A small self-supervised image encoder, trained from scratch.
Model: 2.99M parameters, 32-pixel images, norm batchnorm, activation silu, depths [4, 4, 4].
Rows from block 5 of a small self-supervised image encoder, named by matrix and row number. Rows with one number belong to one channel. Each number is 500 + 40 x the weight over its row's rms, rounded and kept within 0 to 999. All counts start at 0. Numbers have three digits each.
After each channel's rows are labels from the 100 images, of 14848, where the channel reaches its highest value: "lies over" is the class under the peak. Only what is clearly more common there than usual is listed. The data: made-up waving flags.
# convs0: expand pointwise conv (model.blocks.5.convs.0.weight, 384x64x1x1), inputs 0-63
# convs1: depthwise 3x3 conv (model.blocks.5.convs.1.weight, 384x1x3x3, trained with AdamW), a 3x3 kernel
# convs2: project pointwise conv (model.blocks.5.convs.2.weight, 64x384x1x1, transposed), outputs 0-63

convs0.130:408438566488490496497498490514486453469480491539464494610488548521494556456474497479507472501455481582466439493500472476517490514495465502573540592460578519467475428533467476465490520462553517
convs1.130:487427487533542438522527471
convs2.130:482544489478541558489549552528514461543564441471483471455423463491485509482500453493476471512440490517412534536493451508529452492514485497542534517499427577586476497481508600461546511493540447
lies over: emblem

convs0.371:483449521405529543443492531430511479441531546506472480551467506493452446468503524503496460546476500446534476631503465492479522499511483503505533475401539449497460472491541476556486577484507525
convs1.371:531519550423474543472483468
convs2.371:500477538490496462497497467503515554538508516503499469527440477529479466533455554447441490526485463475472429619443534502434507462487530419504567428446483556500442538464524482530476465448496449
lies over: flag

convs0.95:529479495501501436370510519506562470475525456445536466544494529528470489514516477499576472502501506489561517496480488518527510537505519557509436566472531557573437501564553566470416520489524506
convs1.95:480509526436542518502428456
convs2.95:423579482576544472480552481489526465557502473525506554448438519530505566484525432558482590547550489480529491454496534502494518488459483502521518539548572516534553513464478478478458486414505480
lies over: flag

convs0.223:536447483513550513403469483507505463475462543487444465566475490508443497519521517485514506418507483551453508543592507550483434565521463467501466411609529517469485506501483520524526511453507480
convs1.223:486441520523554438499465542
convs2.223:445526460524483454520533565550530437521574553508469475424471503454476531428510452531505461564560499464517447489468551518512534478537517515408505461484478469544507499493539453563511420549495488
lies over: flag

convs0.213:511513521476457497468551469472483525485533493446566489429558528515562510502472518452448536558471525552516508468550565493577507567486466570512555509533516459408547430532501493476440450464500491
convs1.213:492515520524587553516521546
convs2.213:451486512514528507604482560527419518484497482506421469475423460513463544559482500564484473462567460421496459483460504499454486502447482514483503532507445498478487560490437486460504456550526427
lies over: flag

convs0.349:561570581497479489540532425446465499472610518541501528450543536544517488505493460510564483472493533535569513442505465537477524561522513485466484517538518490476610467547498508532478520506495556
convs1.349:457495542513487477529546417
convs2.349:530526460501534553518542539530531568565556484424540520504591542527543463484507515493516454510492534493524556547401487564482517476454545549577525504580465484494468492478526490482500439552483511
lies over: flag

convs0.337:517335537524461506546465458489550506546481473477479500480474490426523540523603527513515519494488571464506483451505482518481506553523540531527566519454517493545492473537539452523554531500538503
convs1.337:511512469487593473516545463
convs2.337:471615492526473504453460501523500491458445457494470506566523598531483520508533510470522523562510477532531490471483492526419520521507515489514468449522436500470488526449496549442511427488380530
lies over: flag

convs0.14:514468491471511466451512443491525488513516418516538527429502473492491485487486484505482412571472582455488582545517479558479525475578569459494551535498473507452595480498514452560514520535502541
convs1.14:544530547438446478495460475
convs2.14:532529449494511470513549537510532546451529510539495499569514463538523528438550563579426503530444524450412503409508464485531458481498542471536492482487446480428450507510487498527500571512513564
lies over: backdrop

convs0.97:489503536514481447550489487459519448443466446469478530389503499487455444497526553508515425532456531499454503552543499476496480518544532469490506594506488416519494442509487460519407502575495472
convs1.97:441491508428546511445492484
convs2.97:445482493474479406437487475479468534510541556459519486466472568517501523606507493460468546395502543515547514529504525530471510526534486434525526569457504449523534528484526451406491494479499519
lies over: flag

convs0.119:435446468461501561497508487433485525548468552478468479557571456499466426421511512432506473569518550470565477468466494413528485486526493456468479427497480532526452497517455510496436491503487540
convs1.119:513496512554488560451449450
convs2.119:502532535474562493488489593464548540481455524518508537524507513488534585455500495521493551587453559422490517441531433424517463501503592469570523529490517524445495499502467550472474478477487481
lies over: backdrop

convs0.92:519451460500504571567547555487476553481492567605502528508489524518482456421447474447441518491511492567516474489551553511510517481441523461512525521560492489516557468531438447533487494471522577
convs1.92:531487486587508426492500499
convs2.92:553577503419503484453464461571486474529541423500547469481431453535526494558569519518504489535507449524428550540476549592503527505526485499498484473496490519555531491466551507452513450474438485
lies over: backdrop

convs0.281:523523486544517452509456518471501511477532453489461521440443483481444541543535468512502552531506458603477497493498484535435491589500484519466453493506492532580487406478535488464497448618487516
convs1.281:473472507450469582500491551
convs2.281:564527516440527527444457472524537539552521448475547474441522439531520534518501483604545539446451447557407467492497477471544548418527512551514469513488499449533517488505521510491496438487461507
lies over: pole

convs0.299:479528485503533515414594464456491505478546491559490524430445483451519505542429513551534500511546540538402463493493561496491426485538478449483462518519561493511525475543471424534557480500514488
convs1.299:501435478489455515516580525
convs2.299:471482488478547482512443474478457549470558497513521538458482501422516520507465461489508440515453475503410425490439554481417525448504538463568548425522564517480516449540521552455487514530501459
lies over: emblem

convs0.20:481509448565478473570498503476519503492499498451510472523506505556510495473497538527548569431472491508511507509504479542524631392484507510473572477506522420533470542492434444548543489506541451
convs1.20:536526538495406496543485507
convs2.20:484483497529393455533531465488479571536487546515493541457496507504475463521460500517537526566512458481494523523498496551489567439557504538483541411493468425565516462500482439594545497561504487
lies over: flag

convs0.4:494433504594472503490534481516503520548486433439505470471474454551513540462447457541471530531515459552464486471505493515549527539478473509452491541541455538548455515475556485441593469567463577
convs1.4:550547569482453482481478467
convs2.4:548533454511512550459519495484433549547580553516487540524501469493605506455546434539469497471535408493432462466479481503495481542526492537554482530470467590503487495494504468446539485472546459
lies over: backdrop

convs0.287:489540425491403547515537495405476525530495436522451523540426460556574466447554484457540480560445510502481563529534435468539461488478512507504522514497460541526499499443534479503467473498499468
convs1.287:506538482448561511467432481
convs2.287:448505570485552500544514464517523513486481494522486394488495495381475552490434493486479480441538470526549458478502477450493496503525522516502522552478563440557449547579464524494479500452465568
lies over: emblem

convs0.332:484433526511521507535517494541424491547480455445473494463488504537460447527460436512547505465509550446429471548535535548565402491488550571530441480462523519513528513452503448505469443478554525
convs1.332:492504516491570410479477509
convs2.332:448495467530429455541520522421448512499473543443463523490548550564543503422501494447461519433512557536518510481534465431475472464493491534437473460455525499539472458468539415520520439532510505
lies over: flag

convs0.194:536435460478524557557506561464470521502549471476516518486460510589427460467503470492419493483537521508458434483540549499479478455484504445467525548606543468505556457495488474546490483538545551
convs1.194:482498509421498586495480497
convs2.194:563541553493524485497443462590489507546502444503517449471471413511536514556519496524543459503514446529419559544456590552475485522531477500492504537488519456510524512424587504552521489515515513
lies over: backdrop

convs0.34:571432493527454502442528460447545522464509548517471459495528451543516416501531506470558551498525525536537502545436511514517496405515462459488460457486397505480539498542447525536525474493553454
convs1.34:466429437531535507490537525
convs2.34:475516468489535563557548467492514505574549483483520523459407498400504543478439483554499469496514500530510458516496458475481575514486470464511438502427613494494561484465493459504524480487519440
lies over: backdrop

convs0.309:591475478448509619489542488413541504546518590492452475509514493476486486481577524468460487497563540486509439508484547473478479466478471518473506465479524503553534503526465471431423509520515549
convs1.309:558525574468475488465471467
convs2.309:521459494475516542478500556453586472509451567490470498505475571480460520418560506473452495519501566435510435524511531467504446505381481505517489527485554529472525473528434560491483534506520446
lies over: backdrop

convs0.209:429592496541476497484533502483522465578496512579468516456494437526519550459525480464566505572564528484585453501537448468445502497511526524509532527537588544505471552488529535480508493449524491
convs1.209:523493452447490555544454460
convs2.209:442482471523570511466501540458402466525534547481512444498522442553516512494550503509508567512492474481452505510473482477414533482422518476505538527495562510532499501447504473542461483570543386
lies over: flag

convs0.255:398556465499478542566464473478383485536498473545502450557552503521571582498522550461521504520469451492486552484497468535513496454493435470533472493496533492485468572477489439464543491478517529
convs1.255:488537420446533463505532488
convs2.255:579503519432503490475512524505545438533490442458484526456502513423427468538479438510431560462569548418453491450451517493569480532498548509509537545501451476508503496533514552495527466493444470
lies over: pole

convs0.187:500466532489451485406465453514513558536503552467494523506372475436484486514535499510447505463570431488517566490471474488549527548449479462527488494454512584494465534519517471549474568499514480
convs1.187:481437457535495450480557472
convs2.187:517462551476547559433473462497496548560457477465522467539410480483527499535530516532440506456554472552488568439521562480540513451509496435471519443557506498501545484528491500579533554480564482
lies over: flag

convs0.15:463481492559501524475428483518508466522535547548514481437472461436536479546474499438522535411502411509494533434463562482552546514545489497555441484426464499514504556503500513470530530486422537
convs1.15:471503474528571491446485439
convs2.15:586510519558484453518509525514544550499390448451519553524552503521458555456580558524472512561510514429535466535516449523485466509476512486421563499527494493469467429485502479522473503494454493
lies over: flag

convs0.330:562386515509516517478525515541487468517493479530561529545477454436495544535497493504458460480555499461494511516461523424443478612504509436469519512476512508494457479483488428586472496515566453
convs1.330:492559508567543444489466509
convs2.330:476601542554469578510462479536496543507490508500492404465504581488531452472484511506463531553484465517498496434487566520509551478502475566530464516569495433472527514557528511488448498423465530
lies over: flag

convs0.150:397483487491464477537498487422447431551466469491504486503548498522510450460571495436535520489561510555534494516478496488571493475519413421472514480478465539527492466506558512581522500448547482
convs1.150:484534497484546529472428439
convs2.150:487532586537595490507457569513539571493503476554485537464477483462598517458493457476523481513507462513530510540578495478502490515495549465547549584505537491516473548475470493545430478526461443
lies over: backdrop

convs0.261:542533531476530502540481545486491490483417571454517452461481475477532499489481430486471563535490476436471436449528431462473496477508520523417472550523518543476386554521523485524531529464552457
convs1.261:509442510549426532509457504
convs2.261:532531551561495439487544497474519590519541452449458505418560494479476472450484552490443522548494500423526425501560545499515489474498464547454562540490451443477476560533483498494541489471524536
lies over: flag; emblem

convs0.23:466512434474571550517500511447486530543470511490512523555463477492433449515489468456472498579520469575494484449461490493491548475416526476479543496529504510487517617481555524525489536474415437
convs1.23:548510494564508430531490458
convs2.23:491478519506459413469504529560492516537468508512468507475529539560606473561440442532465506531448471477520549476527482509495472489589510500573447460451532538485521399504491498442467509464474518
lies over: flag

convs0.143:437440458475518472464423451437486453528485522476548532470518500467538492479463467535513458496461468534538522478454527444536482548514413403510482483540576515484423548521520505500524565490451456
convs1.143:473420450504511500524538552
convs2.143:563629497494486555545546482551534487435476457511469509517430474493468538543496431417495500530507519555482486525524516525421452462500524470429458505537445527473515464502536495506462482520565502
lies over: emblem

convs0.82:502439443444498516423463553446491500515509543580514525543486421552485503459495565496452490511471519502448456504454516436577498508478519425560482468426466495472495483441485538465520494533566509
convs1.82:539521496536537439473428498
convs2.82:581487495523515536496536513526544497479486503478555558460585548561481507504507517511513502600505519573518529509501472533480492534492491531561490563573505551484521451563479486429414554453542544
lies over: backdrop

convs0.383:418481435448468490475548459479462518508469474493488471515552513552488472531511594471435473441561561453527560494544483467538533454547491469476467502530451486483568460504467522536528548467518587
convs1.383:497466466541515507443418507
convs2.383:505544485460459471486474504541474500443498442522533509462494536527575514572404503494536447564517488498548489478519460471533452497546528452514452487515458488394456506555538579500435538494475451
lies over: backdrop

convs0.257:548430509564493464493491456504458556487523465468463546483481496493507521556428510520482524553527427537553533566515569534515510524472515581477473533438551595517541572493491498566473501541504517
convs1.257:436435482457552505490486472
convs2.257:448470480549454509438502392494470511424518513460514394518512496526428510542578492480536532500501501510560516470535471460478456482508538525463523455521573485538571487564481511484552461464497519
lies over: flag

convs0.1:452512519532500439495450504427496437518532445516478421497545486553478602474529601450488481510424493533538456431518446496469498508476500514521518454539575515476504517515454479518533460518447475
convs1.1:458571488457479460486557486
convs2.1:614520568432524490577498540559474528471474493542469540499487503489511455550460456530456533518546528471514462465583545462514484479526522526496456500462502461451472526498453549492513407434467527
lies over: pole

convs0.6:526479537475483535519532492466510548502529480469530504537480471530521548557479507459503521437583504547533555548514455584480420438465523562507529466480505433514521439428533479451430540500516572
convs1.6:515504468491428581502531483
convs2.6:412526454548527592499529489436567467507468503530487466492463504569513477539537495465479480455509522520527554500529416497493471460434540575491524571448478498529564523534553447501485538517455523
lies over: flag

convs0.28:409417500454474481468488534411507486473514523442510470563499565480489455506522548574524515482471513523488484508502505528556535509499413532568500507429533453574557447483473527505458557512509489
convs1.28:497452464548514416535500495
convs2.28:493511502524546480548434560457534429504535501461474522465486503504472561532543462509513474440508481463475565522466479479466517430528488538531425502538452569521461521444477585469540533561510407
lies over: backdrop

convs0.50:459483457443463536473541485518382456495477480527493478568507493511481569460512560464559453557454525500565508460498451473503493496481439478514513568532514526469476487563507445440599482505494504
convs1.50:488535467513474509461571434
convs2.50:551510511453480541513532570489554429515448476435483419491439513483435477502488494540460570470446529449461450447513510466507493525480547457556455523486554508442473579476535549476547494454493487
lies over: backdrop

convs0.321:549436511516490571516488496464504535489529513456539498489469472583476498571543532506538433516555525561502474510483533556493558439515476490482445477453550552548500466568511461486545587516522586
convs1.321:526462511552442569516481528
convs2.321:555479503538571468500495513436485499508473546450597561514550455568437519538486515476517525449509536481513509502537498535507466446497505488508484480443553507387506459541518499399539523457460475
lies over: backdrop

convs0.175:462513423524449529443515516517535477511596465489540532518483488486544511428446513551471470512473529531530535482555498440564441490524578444477504509510463527506496579495525550462555467545529579
convs1.175:538541526520441513426470486
convs2.175:489513464484448503460495522548444524532533495476536478497483488498505547414498525485546491555493445484467547506549500468561380474488584521513400562488511504473538491532442576523530457478548504
lies over: backdrop

convs0.26:561492504515539550497529493402461548469512473458483509595496502607460541456504555467480536482493555518517498518474544463479543422437533506495481486520481524573475441555448507484523496469550539
convs1.26:450490431510476536531543547
convs2.26:504487419614529524500482566478454563502516571484472515559488539520553468445509573511515563483486592412463502510484477491501537479494534513519551511490518513454573530514511455490505445465503482
lies over: backdrop